config.toml
train_examples = 39062
win_length = 400
cond_dim = 192
cond_dropout = 0.1
norm = "layernorm"
qk_norm = true
kv_group_size = 2
shared_expert = false
layers = 6
width = 320
optimizer = "normuon"
adamw_lr_other_params = 0.0008
steps = 11300
final_lr_fraction = 0.1
warmup_steps = 330
Rows from expert 7 of block 3, named by matrix and row number. Rows with one number belong to one neuron. Each number is 128 + 24 x the weight over the matrix's rms, rounded and kept within 0 to 255. All counts start at 0. Numbers have three digits each.
# up: expert up (model.blocks.3.mlp.up, 8x160x320), inputs 160-239
# down: expert down (model.blocks.3.mlp.down, 8x320x160, transposed), outputs 160-239
up.66:125120141121164137177138143127142154119088115126121098158128112135112115076145131133151127146168135124141109203104137121089111068101077122124116135117166143133118109116130146074173131148165129091149133124127150155148141129109156110076130116
up.67:167187138142121121145118122117146145161151151129102135136111182121166124110126135130125150135115118148120130174163119142142112135156133110142096157113088094132144163128160123146111105138131174123160134115115132128200159112101114130060135116
up.68:160135115166133159153128133123125163119114077080092081095164113096104132132126099168136142122149117143112133121133124134150111097192173044140161115107152098128121129119117058151161159130128132143130154127120129104121157143115053152108149055
up.69:132158126096129127157122135131145134103184148107096170155153150140138124140149106100102087142141140149125117130128101165127128161102114168127119139131151133128152137147098107163103137149134124185128120120126103117150117105130151149155132147
up.70:089091134148109134112171131145145135118142112137129118132134113124121114105136151158119058155140102141069085114139143083118165151136148106131107121133137129149166142134128138161119153140122106106152103095124166159095145146113108120124138126
up.71:158141152121119138120115118130169062139163130111142125108134140104107101133162127120154106135093138120115101102154139159136131126177131126169100120132115120138122180127173096109108147118167126084123117111155106112199147073092129153133122093
up.72:140087120153144137110110108131153146150138111198138126137126117163108130131151127101139144134155127112105134134108143136079146168166141120114112159124141091114104143133111164185140085118145131143123137131121132145123121116127170125141141125
up.73:116114106133116136139115126121146147130088115113124144144137125109127124159162151130119130146147132128113154138086095139126148156101143104114134140133137082142140120131125107140102137145083083133156128148126132131122132146127135100109153151
up.74:107187107113105114128124115140129107133136111130095174159136148120121120133157145073122093155144143141100110133124112165128161113122109143116136117146146135125107118136140122159077133128130149139123145129108133126144128119113117068143152123
up.75:136142124116159117152135112124122160138137136123165136138131072160130112145126179136125118134140116136105156136117135137135114154108098124147117113137090124131113124101094124117069156133135107150136159147118122115118130127122134105157143140
up.76:104099110140104130142128125132156120075147178110117082156140092121120110104106138165136162135103159124129115132150123138129124143131094119165113133119089107132100130134097107145099116152112110124080147114099092151132158143140109131133124141
up.77:160155146146141143094132125139150132160115118101062108128128178121111142094118089176120196137122134126161110072127148120106135078129168106068141109123104127134171135127147088147114113111193126133176163119142094133166141120143170053099120167
up.78:110099117165156105126133131112125134122099089149098127122129123123152129139152099147122137099138096114153107107122132117114147189119126143128133111112147149127113147140100118137144118123081140086153131126143157102174108158123147131092149110
up.79:152121142130164121107117142133089118142127112141134120085105125117084129129153130148122100106105117136122125110091123124174110128133158152107091159121139157115147120128132137131041103135135153136113134122125089119121163115163139134123140114
up.80:116123141127114119147117131152170125122148148115084147092111105106102119134125128113108112141087119121123152186133153098125135167165109112139133071127129146116162130132116114097111122146100156075131093133130125127121110147127125123145160134
up.81:164115141088130116058120123131080039131169080159136161106102122127098088074174155169085095142130138138110148094153166169161243108147163181076232106143105071136046125150098099114125086111122045120080160113162187125032142156103145142117080082
up.82:118118103114111128129133138096151139154108116149113165118134142120116123124130160140123124136093134129146087154114147154116088086144116129154116121110083112114158091126116089101083084120098093071137134123153136120134098087171113080077135145
up.83:118116125062130120125129128093110125077114113115076133113111115111118134097149114125110176126121132136161110155080157100092134137153133140089124121110137118131125096106129107109103122132123114116129138125093115158158122118137136113122130164
up.84:121038140156151156119144113129128117113120159179080132130149148106111143102118133117142089115170126121124137132105112149139109125144104119115179101122063130135163142148143139150119141121179139059185094133137123128188138164092126106119117079
up.85:141136114132177120089109124120091108145129093132158146115139141115152114142116130123110118131093128124136141209098135160129130157125151161061124129139153104136132102122136080167126109135179161129134151132094115112151088107156114148083129104
up.86:135089133138116131132134106116096140161099170114105114108134134138163132178120157136124149115083139126074128077088115125098109173205157107182159103136093104113103173119130127119146104137045086179099120120115133129116120158151187124138132148
up.87:128188124125123142078138143126167141151133118123150084112116082119140123114169096126124179135110131115074111116133145149116140156112169128099110126094141106124135076139190133154131129125120116143131151125135114130139117108134196113124113095
up.88:124084118178135120165132107139168197149092137111101101119150128088190128176151141070141133107094115151137185125116105121144126115161151151150130142126133115135162105127130171117126142136071128094133168127095128108101133135087124132096141096
up.89:129165133168127145115119118136155113148151085111128140148091145089129108135127169164158140134159137119144132115105136130114140132159150169143119116103137165133115116132113113145149128115161102073130149123115124109128174113133125120146101169
up.90:101121142131169135093151130131153106125152132117107120137131152144108134143150116106102116153121113139129149151152164147120134162134137109106077137155153138125087122111174133187137104147136124147127144126160183120124118110146126130117140153
up.91:144139135103155125084124122152149153123189120120144146151129115165119132133097139105136122104160143124186111134136101122109134104098123128118117147106089043131156149146148136140116097139073159147154087121112138117132146108121117162113124143
up.92:110136140123103142132140163122163124192167135143140143199149135132148114126118119093119116145186104130126142122108092104119155100166091103160128139136095198130078147112149110120150125129127167114133121114118105116146138142159137154123133146
up.93:124156115127116132103134153116119079150131128090114127117127111146108132113101122124104165130094132129106123092118158099111126120176140135134112113128159191117142104133113126145115136129159154125163093128127141124127090173130118129186171110
up.94:090086132169135139150122114155124153136150121116126149103127176141177127157111140139125119139168117148164158162104180139147143164117137139098158111134143090102176128122143137136126126125057143095115109119103140092088129110111081100138142147
up.95:125156135098109160146137141123096144126141111102095125100142109087106131119135151132116197138114126125141117152129136150161085089145152146126125180150083144143125148120122115129097142134116125121115171117122112128161097111105111122116148164
up.96:138149129135167121153148115109100136131137130131126125142105144144132111121141129117130124141118131135130136126155106100104130082156085132096136159145093120113149131125128162139155121118125130154095178135160128111160110157142097118161147127
up.97:137083103145144122126104120130162141127129111155114147136133152162128126144156136142126137134158121129177148119128130132144121126079116103152131132110168152120147095126134104105068097120141132128136145118105126120145126181117099144139133078
up.98:107113131143116109123152128152086132121115155149140136126131129124165130105159140114123128110175136120131176110144129127102130117148112117149116164125147143142111082136165140104143113128140116120113101129098082126154092092122079123124123137
up.99:117173110153101092108110126114127125153122100135170135122112164100154142114100105119120127120106116137112195129131160162116129135172140187149131133134160125114090179111139128153111146114112123145096148111130112102105143115144143160078132170
up.100:123126119123110123107122126126145127130101090091155134108147141096158131129057122099127141126167131140166078134139159105134128152102135152129118122116136147116138103124120101146134096153138113114128090138132121131115145149125137140120145044
up.101:127110135085139124141120117128156157100110113143156081129144141096118128090118138109116102126104112124123125159123132116153123113117112139116142141110118188109098137131110185103148114126229122118129133140136095127117110119130119154104113153
up.102:134121158152111110126145109109141160078151141153126126114126156124106143069147119108125104078142150152121136113150126131140104175104136182105171162140111161142162129140131128103142127126118153115152134147113100140096101128139129122138151145
up.103:127104116128109128177137122129142148120136116147130109122135132153191126091120161141110102117106119130136180157115100147105103085148170125151098099120120177125099136130127132163116106120094109130144095125107116142114095134146190150106100105
up.104:149130132132103138132145137103142131089135171117152156092146125161150135184133134117126110113085118133133129104138102092082145132175157122153093131113079130135121156126120138075133119135115136127154148094108081112152110138171165164114121101
up.105:140136132121144137132136157151095101109142177147129107144139107139159129155176133135131092116149121125078132134089123137145138132160109109136124150093124096154115143119206103084098110120113126117160108103096131122122168114127106149158124080
up.106:138104126135117098124135142119153145090128117134133163128123111126128149129124169097126067092134135126172134157132148178148140176152131145150102175117110118118134138134145162172138120122151151073156136115128110127131148088133097139129133051
up.107:142130132184164137172129159106135126130146105134177093130138106128117115190127164122138036117115129127146182191146145159129128109140086194123161112140119086117170173116123098116100077132137143110164143139106135121120103068118086101162152128
up.108:108090129105138122088122131116171129125112146105145126161139112144181134114114165176122142120123153131126090119119106092183135120128125148103123121137059095131132127117150109146139115147179154123141131116140063120195138120132116132087140082
up.109:105069117095135084140142118148133161139088094124113115161136083138134126140079105122127099127122145113121162124160132122123092141197146201132140122111124064127156128125105168107167108148143120116142101108097149158123127092106138138105177134
up.110:135098147128112109128126141137074128099084133149117141107133136120127120136140110114139135115123127134098100145106156151134136083069087153165103147142083155110138086128122144138125096135089144143121141126120099145107120126083086130088128091
up.111:138126139128138135181122128166136174117135104170127114124143120099146126061084127134113093126128136127109127169108132099146123109147104151179147099131175174127086143129110154118139103136106064127136117130119100136135170099131100148149120136
up.112:148094125146130111090125129124128100153109155110103092128122067106168124150095164114111146124149116143148140096127161126108124153173110159146110086124114097131087169138117075167144108118089134143184140123115140127114148175119156066113110139
up.113:115127146117130128149126121103134137182081120107164082128146159082106139113135110170149136130122132134088100096164157109149131129124111133145106169139122143149120125124101130084116169136145154145140086125124117138108092130129105148102131131
up.114:107095140163128096142144117146141076117161117129155110184138139149198110146152082106129131124138144120151188108142109103075112117159133126114118152178126153103088103141083217145099138132139100136159101117116118095070140139147102130099107123
up.115:139127159170090131107105126125123117121122128100126140119085115122124117127178144108087137155124158168117073098088088133160095137126132134131165113126094128148153113155085112113116154134126116117125176129141137157125135117121114132130129146
up.116:145131138161142115153139116106106121107113108144116161105122088117116151166152124142131143111147132151141118139145164129079167096124134143099153121119138154144148092141100135156156107117136141142122132106112139138137116154132125085121141175
up.117:142133125031123127139117110139141175113136087138079095099107128133072132122142139141121125157108118112103104131140125105132144069111093081060139107109169149130054150153121139172135143132145166102184104091158094124132082075126183134107130111
up.118:124106111152150137140121165154103106112110141094118120133155089162132125121111109135140126118117116136113161123113140142109113103193127184155093125113141119130144127129132146146140124123113103147111144143123177123148099137121145107101127109
up.119:101129121120146147123113130114096099150112166152129116126126111191121133117143148123179098103121122109133114115134131170105111100159119093190080109118127119137119119144128114121108096142124107151140127127144079106139159117140105116103114151
up.120:143128118099114124114123132135172101109147190158151138134130120106086115140114075127111133119113107134122119133108065125141134133177173100097179137111150114121144146115134121168136117120101155154153144110095106140141103140107172124146125143
up.121:124099140138138154135129103156152102142167151131128168124147154143148143120139138090108154140093125132121140115134141148101107123117111142175154126134163129126148118133133151094115086120150097145122104129161147108095186140125081136112081092
up.122:149143119099155122105147142107128132092193147172115105132133112134130101127156153112123062166135146129091114136138131153139115142180153171102083130117100078111155118145167112161067120122195131054188170126112106118212094098181115123094148159
up.123:119166135092133144146155127117084107154180109124109098131129117138124127106139145134140095182134100134110130128120186149136151152170162125134123093116138118128128135111098146123115141141160121102089126122118130142090134128153138139108141125
up.124:136082128120115125127127135142108113138119099120153129130131128150093108160164137123136132128124113126145121128129161130121139094087107146159166139148123092137143105135146184125127135155151121167160131118131129136131153090107146153152142120
up.125:130066119096112142139147130119159131133126159132130116116120107135113143088122084146109116117102135144149181168149119163081144138078145127119103137138151133119167145118132153163165158116160190140132091120116100139121095171133160142100110117
up.126:139143154133155137096143145099106144095116079119107145117137181116123127136151138087128161151120130142106086111128140122147128144167127127111131146139097140147132113109119098085119124141120090146098153109134117127147142101116117105090143143
up.127:128136112111136144195152108146156152117142122180101130114127182143093121118103126108117135139135131135118100136163114122124125097143082125103158183123137120136108069127140127140148157117147129152177154130120100121142127162096127098138132183
up.128:150123121152060114104115110141148117137154107141133118154129108077148111105164095148155123132154121121117102116127101064159165120107155115130079121106119116123111128129145120106134092137167116130136088143138110130143135154118128167141127110
up.129:150121133126105126132122106103163117108145082129136169135131144115153166123146140142114140136119130138134181153134144131129130086120148114102139198072130137114139079112129150102130131143133102137162130131125115136135143112093100181115121103
up.130:135115123150139141130141146099100136084138123115107099139122090168075116106164085123165082128173128119099105159139074158143129099076084174170068176103149088134157103129115134182107149127059133075119179121115143106174118166120167100145153085
up.131:124120152158077104090133144141110128097101121145141122125130194111171127115164148137133151131098131139138137097116185120173112163173183153101094123125110134122197172142095149120130099118157083115117115143126106110088207110119137178167109120
up.132:148113137130149107127129115136135161154148174161145138115111162111114159113166138136122120105179124134130117081119113129142153137167145083118167113133168153149123081110101132147111151118112126101119122128139128135113116129184147130078131102
up.133:149162124112088147138111143153137142103105118127139115138136127144135148158121108078117106139115112137093080135111114100168127105125138159157104123129111115133108073120143124171129115116103123125124151164135123122133164109128128175092111076
up.134:147160140098099155125114110128128116167128105104171110110131132134149135136170106127121114106114125116096097078138108139146146199205166134132115118098120089108122131156128148115086126128101140136131123130100158125106102104122153156135116152
up.135:125117127115150111107129148134089132123143141106101121133142125142111109149108137121146118144140132124171109112096109127111112129105133135118155151118147065119144107131123164090163120125111142140088171119136134132087123102143136110099130140
up.136:130110123128095125109130121128144139115135092090119139109130156104123140126116112118098111109093107135133151086144155086156119111155140115137104137129165115107095085130094124152127108141157117099100154112145135139066109145144131116134141192
up.137:095108118168153112133121117138119124132100126124069101140143110169106128121111117156115117137176129133121123169092128113080155126145089138140167085113145090116091146124107125193122139128144106159116148093125142134123098164157147154141143107
up.138:146204125129123142107115112106145169191138084106147132145111146094134140146146147164133085114131115130136131101113089140124108124181141099111130106129135110151112101125157072127087139158126117183099150114106121115144146132132133133088137184
up.139:144127124104085121133131120135145153100113129123150132124145148143127160173112109084101080158108130129109169140122152100071110133198139161098140178129119116119138111110100113115097109134099147119145103130133129120128157137178134123141120111
up.140:126124138092135117123120135138120088177146154183144115128116095147126103089126100084118124147128130133138123118129132105098118159152136121129088136126083109133113138116148143153148103138121109097137119118087097123087143089100132100125121123
up.141:124137138124141139104128124149115110073123132114133140156135129128107143114129146132115107128109135127113096139110138144108111104165138168167116138100134102114133113125130164125136129123116138137167131122127123125137141149137146146111130151
up.142:163111133087146134119096125127167111109139126125145141148132152136113129145137108132139128145111126111153130139106137115080135129124114127109152185128118067129106119150171148151119141114169145149142170109106134127113108120137126109161104175
up.143:116080102126133131167159139122121139140101101135146146121132186105109124102076132120127139125130119143112118104159145122109146119133123134117124099121103169147128139105104148137087108105120159153116116106144113128154120136137110094111123134
up.144:146081114136121127133120104166176124147102105089130111201139102158129133191097151126129098146172124119112155164116143210139102116188220135151177146105114049143112137140085143180080120125132105126099160118154143135094127174211116129052103067
up.145:113117116109107144152137143149136137109182166110133125163139153164141136166132182131121119142119141130128120120131134124133143147151153122119122108116114092117106125153108144081111099121128152115148133137153150125119173087149109090076100144
down.66:127154133151150151170136110155124164145151148081143158099127155100106127088124151129125111135120139135155125185106153170139119153146132085121169099121136158134114094140120108126202120144065120083105171131098144111128125156090114136084140140
down.67:162150139097114129148116153129147107086083112148120091139109131118116107111107125135116118119123086138090110153111128122126108115094142151095118120117131127135167179125120134152116099116112150131111159102136163137155160115116148153127144181
down.68:115148141112052122159132140139167146099111106182127070133116172070171144118215177161148122096156140144106122125126157097079112178144087094160146157140122169146128143127172143108154098112141122141158155086107109103117125168131137181125131109
down.69:138115131127138131179117111158129149121108128111102084126125137149126131115105103154130140137146122133123126118131103104150113106110116099150143111104154143128123128109125131098102120130089125139140134114119097132135114142114092136082128155
down.70:098101121096120144129141139126125149145119109158149061135096148133125139100114102138142151109164127131164067110144124087148130149154124180170142121133115142139159103117078134106109168107144136152138158105120135102109155158072121105101109125
down.71:093083107106143122129083145145100167119147103144101129136119105139154118126131108166138142129091114126129132129121093100125115115152151152127153138156124142120098183125110098102115077142141120106132109117120185127079101105099101139153160137
down.72:130119137143125134101150157129148139152154153149135138109122113162089123132156102105133092130140126127129168135102085139141124073164122109128158105142099074121131113105126130140201108131159120116154143126119132125084127112146153155153108108
down.73:134110145193110102125139113101162184154147131129107185122121129151165153106125132119113126154136126133110176136109118143158135145136120125090132127147168168122069104139126103117110134114157151095106168107142111121170124135142118133124099122
down.74:143154143105124104140106098151116104090130132127152086148128104148132154064122109129126150127162131131149159111155091107145108135110142119091127118099118143123137133115126128106133103142153084133119130104136105130070110132111137162118122114
down.75:097166125143143131164113097129163180106136115103132131107137133125146122151146186132151133149130119121173125131130153140115134157121109110145148130125134142138142116131127130157123128133118147165130129153099122139144136140099092121168105144
down.76:112129121108157127087121157090117128150088135123146093137118101106148150146115117103129139116076101124193170142201136101113152116200170135106106084140117169091151114129082107143152120122147140131070131127102115132130116117100145115160154156
down.77:133123138161098136102129134127149158084116123107130064102119172094168130149152124151140134121128140117132151089122145144141124116132115114093124130135164130133128147121123139127141170130099152137095105116107085102132116126109147139102126157
down.78:107131145130145153156119128116128152132144138170093170163145126112143136114153109088139108119129143111133141100165108151123123161120141143128096138125099115123079112113105110163175116125137134108101145131142144127183104106129104123116120146
down.79:109132140178099126150136119165105159122138125115130117153136152130086132114149151181148135139134116136129100158140125150116129123139156120151137165152146148151091095135146100133113095128120125115160122128139090135117137098100150113149130114
down.80:129127121131140130138160112127159151157134110164113094144131077115137110102147106152117129133074152122134164104155132102138140095108150132135142108143160135114125136127141178115193100135161120153125148104108140126126097103146101153156118138
down.81:139169119090152136117095131133249163033151147151125169124175037118100021088091074175220189151103138128154142146080090115123015115086151075223163153088187134094160155103114071209101145098157016173234132072112107102066169185157112097205119127
down.82:151155148118107095140109107110142153101121139147118144128137110130118105115116138155149096124139121136148104138138129136161135082151121102154137141147124119141106084122167164114112109130134146121138159126116116130111106137113150067068143104
down.83:118131131122136120117133135104112079160136140127117103124114106142140118118127148138128116140132103126086080144147168117108134130112107135155128140112190134126111088136138138116082102129144110138139149144149129130162136104157128119155115114
down.84:155058143126145134102132141145164130106136125116057137091124118131184122156212187150145081143135148126101142131117100148138137046116130111057069161115129126138169049129175201112194151125139141152060124115140162099120157144091060101085143199
down.85:135112121101130149134135135146101143132122140142162105142154131134088121084154140118138162138122136125122108167107133120084117116145169109133167128127115115123144091122077133122143127119092152118116119138158132114114085117144126147122132124
down.86:151116128141123127085109129121128094074157134114111151119127110117149121147127142145125118139111100130147146086149152106146129116113128130142120160099178084114162172139154176122123133127162150149134129139146131145125105136118091162120118113
down.87:147175127138081120132129130120179139125141148153130132126143139152150128133070107120139106110132123128155163110148157122122155183125169123150098119113112158127115127120186115101122119108119128111122140111125136124186094110089118133138124131
down.88:139167128127127118128135164123107086127102078153162136145140098148164136090153154125144137137119112146121113134120089135152106123131122159151160122122132094130155128138150096114157173121151136087145113134137160128115158156147107167107110080
down.89:150151110129111107091118119143130159106113140072140078119127144079180142137095110119119121152109121126130125157135155103130151159124086125143153115116133110114106152130157175139129128133158080118136113130169132113177131128131105138076146149
down.90:143132131144126134095121093109139086140159098108128137107136137095165108115126094087135140108080113121121157151148136158157101130117123120111172134119133116159095148142131143121137126152138138142107133132092133136106115098134176163082145133
down.91:144111126130120120091139148113107148129133143121158093122136123120151154145119143139123141141152121141098124148125122120130132100133109136119111112135125169111119149118132138117103120130169117138149124126135128142146126115148137141132120089
down.92:124118142113153146138136185098128134098097151140100156085113144157168121160176139098119122135150128113085131118113115115122121122117121122157111114136131116135129125129139135114144107119134113131124153129129135127129109127167113143119135125
down.93:136141130123148151100113131123145136150127117156097147144116157116154110116119077151137078099115132123155142125108171141112136123099170156113123157133105109111117117127102113137140138117095151146117106112120111123116149088141121163183124122
down.94:149123111150097117127092129115124146124114134187087146152101092102109118168108132176149185120106117139070140089133040136128147156133158183072064158123133110141176142135101172121094196125145133108198089122096156156114134140041138096126130174
down.95:133187148128129099149134118105138126105148100085128172157157086146112148138146191142114078104111144079118114117127138150063123143096122129079092145147105122134094125140136160099108115136152167120150168122132117150106111104149107172115129145
down.96:136128130132110129125169119140131140118126152136138127116134172119091138121127136132126134121150138139137167141102129093185127125090125111128127090144170155142142145149107111110151118125111120150129158122106152103121138126107142127144124133
down.97:113128120132097141087139127098155150123144147115103087141146154128146122163107134155122114126155133119150113112138122146114140158109142152128126148103111170131147097129123106151138116131131136137130148137137126138107139091092114159134128148
down.98:145105134078133127127118132101109173161129110105125126175124100124157122029129130131097137107146120124074144101085129105106130138125134153093128108122136095137130106129178094121094113150116178126115109158111107160170168127129104131126143100
down.99:109150116157158113148134133138117109134123105125141135140132144172146126106110129075129140151137124133131176151101119133138132127156108121128118124137114125118119158138136150099100139121131130127129128127126136125131147157177093160120117139
down.100:114143130127119114084145133144147165124120113088144151101108086127170132137174150103145140150140118137138124153105154122133135152142115129127142150137134110131107084141107111124159138137092125135147138106128145112117129094165168151116130146
down.101:155135125140136137110122133124147127115165153122099137143121115143166129120136142149130136121139117117121172077122098066171137136090144109113155169134122159150122130139129141157164120116190144144125134149131144135088135088144138134112129125
down.102:142136127116129139095127068130115137186131114119118161122114123087131124078142117151133102141142158149107121101093158133166125149129163090124116145146111092136136138138125127148110136123127119145099164137167171090125142104140119125168106116
down.103:117109119162156119135144107125133097109145116133115165138136117128139109113165169191107132128136126133165143159121104134132144078108151157114136117117165142115124126131100117116141119111150133098145148102139144137128084112152090117135138140
down.104:105148141139143137126124158135092092103099093167137143106129095147104109056147084152136150129191108127146123098099096152146106092103083151107119135128107140142079146109116137177169156120149116145098122135109121161130135154169066131092117150
down.105:168148110154129114093121071088149144133133084158117139137152119108154118131125114158110107090121137126120134118158178138059127161141135122100092134127086114091115112137098176097095090132153109184146125137127119091162082077165116080141104074
down.106:110110133118113103123123133141116150151134153129163116132130144162137127145102164157122179103105099131126142128146119138096134158113158127178137119114132117118128126122111125132092116109133139126134118127144129147132120130124130136165135119
down.107:140112099148120164159143105163147180100159121117147124134129161111088109165083114097127140111079123151131163180176092149113097100110074073166092082102092166121165141118090138081116165132182156205159112146130160125177099088123159147129123114
down.108:134173108149149122142134102140110110087132125121126126138122136116078117141097099127112111117107141152144134101152157103127155113137088110106068093134089068115097168114142122140184124114140160151159163112129127135144163114096147128149115151
down.109:123143130077142138107139136132133112114164107129126135148134165149105133172071151161133127129087126129185134158101152098122142148145121128127148074126144133157129156100143137146081142099103120149134098092137135116137099144082131162120136114
down.110:112083138119136131153117182129133092151147156154113149119102112114163123164132127077122128132107150141134079163133166110151118100159088116157129077125164110123124123127111112150156131121118145129151140127104164122070141122127097099107123156
down.111:125100137137117136124113116157170132136113137164160115119122136147122134120188135129137130129151145131079117121111119141149146120086089139118110158114146139126086112147154149125115103127202155140125120144124176140117132132192150103146100141
down.112:142146132127156123134123143103140094158130079131109126099138135180145119181093150104150139136122132121093124168121111153173135139135117125112125172130174134136139154116109127134109116131152097117115128169127114128075104138166127149162132122
down.113:141126145172095171121108142108123095099121143110125157140124124172154115154143097169145110146100128152143100117104139120135121109104110127136139129126111116139127186109141108133106157124108093134170114120127142146120115163122107141089134086
down.114:111140124093103128108120102136119117117185086127155124118140108086117140083127161117105092133115123130190105120113110146115127146110119143121137168131122142110118084140132085090185094140119188130097146145124154145116102135179135160147141112
down.115:131114060106126121106077097155182145085058143102116105144202127114105115104085117137192122147150158169113108082204180158114117128141167144152037130158136073095141131119133124110173159111139161131148109163107145112103099114107125135077146116
down.116:103150121159106136145106145150139102141122116145146137143117118156114112172112126153123147121124126148123138128144148088170130098120097127085135112123143076133123084126117106124122133132105125113104124144131152139099114140137126127126129116
down.117:133128127135141125105122165127117059106096116132102124153137126160121132224145137158128171138146144122103135126122122131111135157152161149160093174093149076101156151129135125119095151139155105150158143104101099122141108152161135133126148099
down.118:132154107110128126167127167125115114110140143086134084133134155161161136030080087117149114121135123112120103152112167123133145104123153073125152133124133135135093114116140131144087138138128155080112122123108160161125168078104138147149140139
down.119:139132130154131138093128118125138145123129116095149125148115142101117144156137105099133143100153105107089125103118124118136118138102116163129132154112144158120117108129136146168123119134115126110143124112116146129121095148117106094123132106
down.120:134147140138130116093121128145133117178158126148155155161127157140109142159185099103152115131127145125128114149115083129098114152128149140122144137119114125116123150127147125085116125124128102132110149116125110129138130114168120117127139115
down.121:127151150099151121092117159087117134124080071128100119120136109169139102098104128169139115102121124117082089116080134150164120117126131176121123085148152075124193147110133130084148123137085087094116078124130115116108122102147170141073140115
down.122:127131136171134131107135127110109178148081121142138134132123108149141136118106105103125133131149131132094121120115167140070127153171107102104135093114095161112133109135075128104124107126114133138145090125130097127158095054131100119188152159
down.123:114189110104129133133122146131120097115119105139112142090122120072102132109119115144133107080131104124163090135155176144158137158142132138126121151131126139126077149140119096116097155125128105117139128108146124102119122121119156147150137120
down.124:124108114088119139134123095130118125116141160129128095137131148123075124163060150126117137140113153114124159163098107121116146145189112129169098112125127141129134090129122110116117110123074111098135125142095147125136151140157134158112136113
down.125:115116114124112113118134142114132114140115147121089123169123116122126142121123097112141100123110155124140197139136090136151126158138128105164144149147138108113122161125155106116162129146107143168143107127139106122122088106064139124100095148
down.126:134090131105101131066142145117118130099123119115130113152123141147133118118112148129124110120107115114154130105114109159105123110119147117152114101133107122124134160108142154153095117129093089169144137095126132121131143130096161109085138159
down.127:111143133122135124131142099138125146159107095160130138136122108133131134143148120131131158146128152122155115113101099135132122082110110105118118136131135132121099101130133151111112134141121164091101159093132105108151107090113119103105143133
down.128:135104119126126115117123108127137107151120119155123160121141111137148126108139084113135117141152135122166111117138105108134115109120154152107120133123132138156098143140135129126119120119096129136111100148140141149117129108157096125124093161
down.129:112133112120142149126088115119121159132155101087107147113136082080109106134105166209101110148145131142125109121088149105117124137090150184122155128117111156115130118128107156144153115134138118096119089134162134132105135170167129129121121086
down.130:130133114144161135082114153160108126118135133083134137126113126137142130094115169155123162144123145119118141093133134119102137124156084148107087114129136120115134198132092162134143104132164134165156145120137118122088117108098124119094135127
down.131:134107123146135119094131100118165099109158149125133121107117137142149139108117090145118082149126160143117118126122158130120125131119138116124121114115126102121145118139142163113153126120068155141116093137125136134122151102132123109128123143
down.132:140094127161121155114127131099154180141132166144119125129126134170113136120097152130119113109146114110202139141155090089137112127077141196152117136135147101131122104114103114162132120128135117082116116136112097142101123099116061156152141147
down.133:114181144082143116130123163139132117116106138117173136127117111095092135130190097125123140130153128136166184111117161133126135106126196132066102156114097139126105067132145124152138156136154117123138093136145059102175121162117101144153149091
down.134:117157145160118110142113101154139164153087120146129160123128145109169145111135154114118106118102124111083124117104141162104124126149109116097167151129124169149084097127098147122148112117096119133148133138122146134153139117169153148148125139
down.135:125090133089122123122128103134127144146124120109120121125120118143131124133135118126117129142164135120117131137105100167145145131117121102132119125134155185118132101136121098096118114125111134131134124113112145105105150142126166102109146111
down.136:125070134107188128083160134141100123126090162080140139136129148125097138143132088092124164113138119141151182121109135094108125126097117155140090151121076111137125147111150132130120122132131138101118144126107139145092143119106126133083107115
down.137:146078107145124143115120145136132123124118148153148161155137117157108131152148116102136173122131150131116172164145093143126131137147150133134107144109145147127121138127140107109142117136161129111133126127131135106102106152126124138153114095
down.138:135178131115094111110118108125112121047120112127165079126127097169150145122108164122115120126096125139134169097123167148139123113144105135091111109129116121142129150130149166125129100124105125195126108139148118123129132146145143123087131083
down.139:133117141142154133106148089134128141117151110124109159073129082102138116131130138099135163146081133119115105126167158153127119135173199087108117123125099127124073125124123094166146143131126111111148120111122107138149097115103128133156105110
down.140:132126128173134133093130139086081068159143146158121174080140099145117120076154147089121091131132136130135134145123128141128119091165121178127113173111118130132112117132120173124158163114145157158144096136124130137094139131167122144181112132
down.141:149066133123141120117134120140155153147092152112120115120133137129118140170149124116119141123101129137159145144137123118141131107094146078173140142134117131134145181137179112104087130132152131132159125113142108121093138114097122157095134095
down.142:115135131110091114121132106132126114154082157098137133139121138101142105169117101121147138098083113124105139152123078110141163117098107169145134076138123116101099129139123118145138135097103137150152091120143146098088113103143126167162151111
down.143:156116126138119131136126102136140125132124126132137141136097122140135125141163115123092119125117131141173130095156118130138097110139089069106109122142128117140105129130143131168136140144122119115125161132118110128118133143148160094119109145
down.144:117155139101134127098136133125073112200062107063136115162122082123004152074097088171158090127154142124110156154117131120090110130117116119122164122151115037130105122123153130183089197129120128075121092111131107139155126080136150148137131065
down.145:125133112109117123138154135153106148174132124106127138153136155138129142158107163121139122148113133120111106138115103132133118097154087141140147112145155107155126130140133145109120143147118119101065135135122130125150117162122172109087128119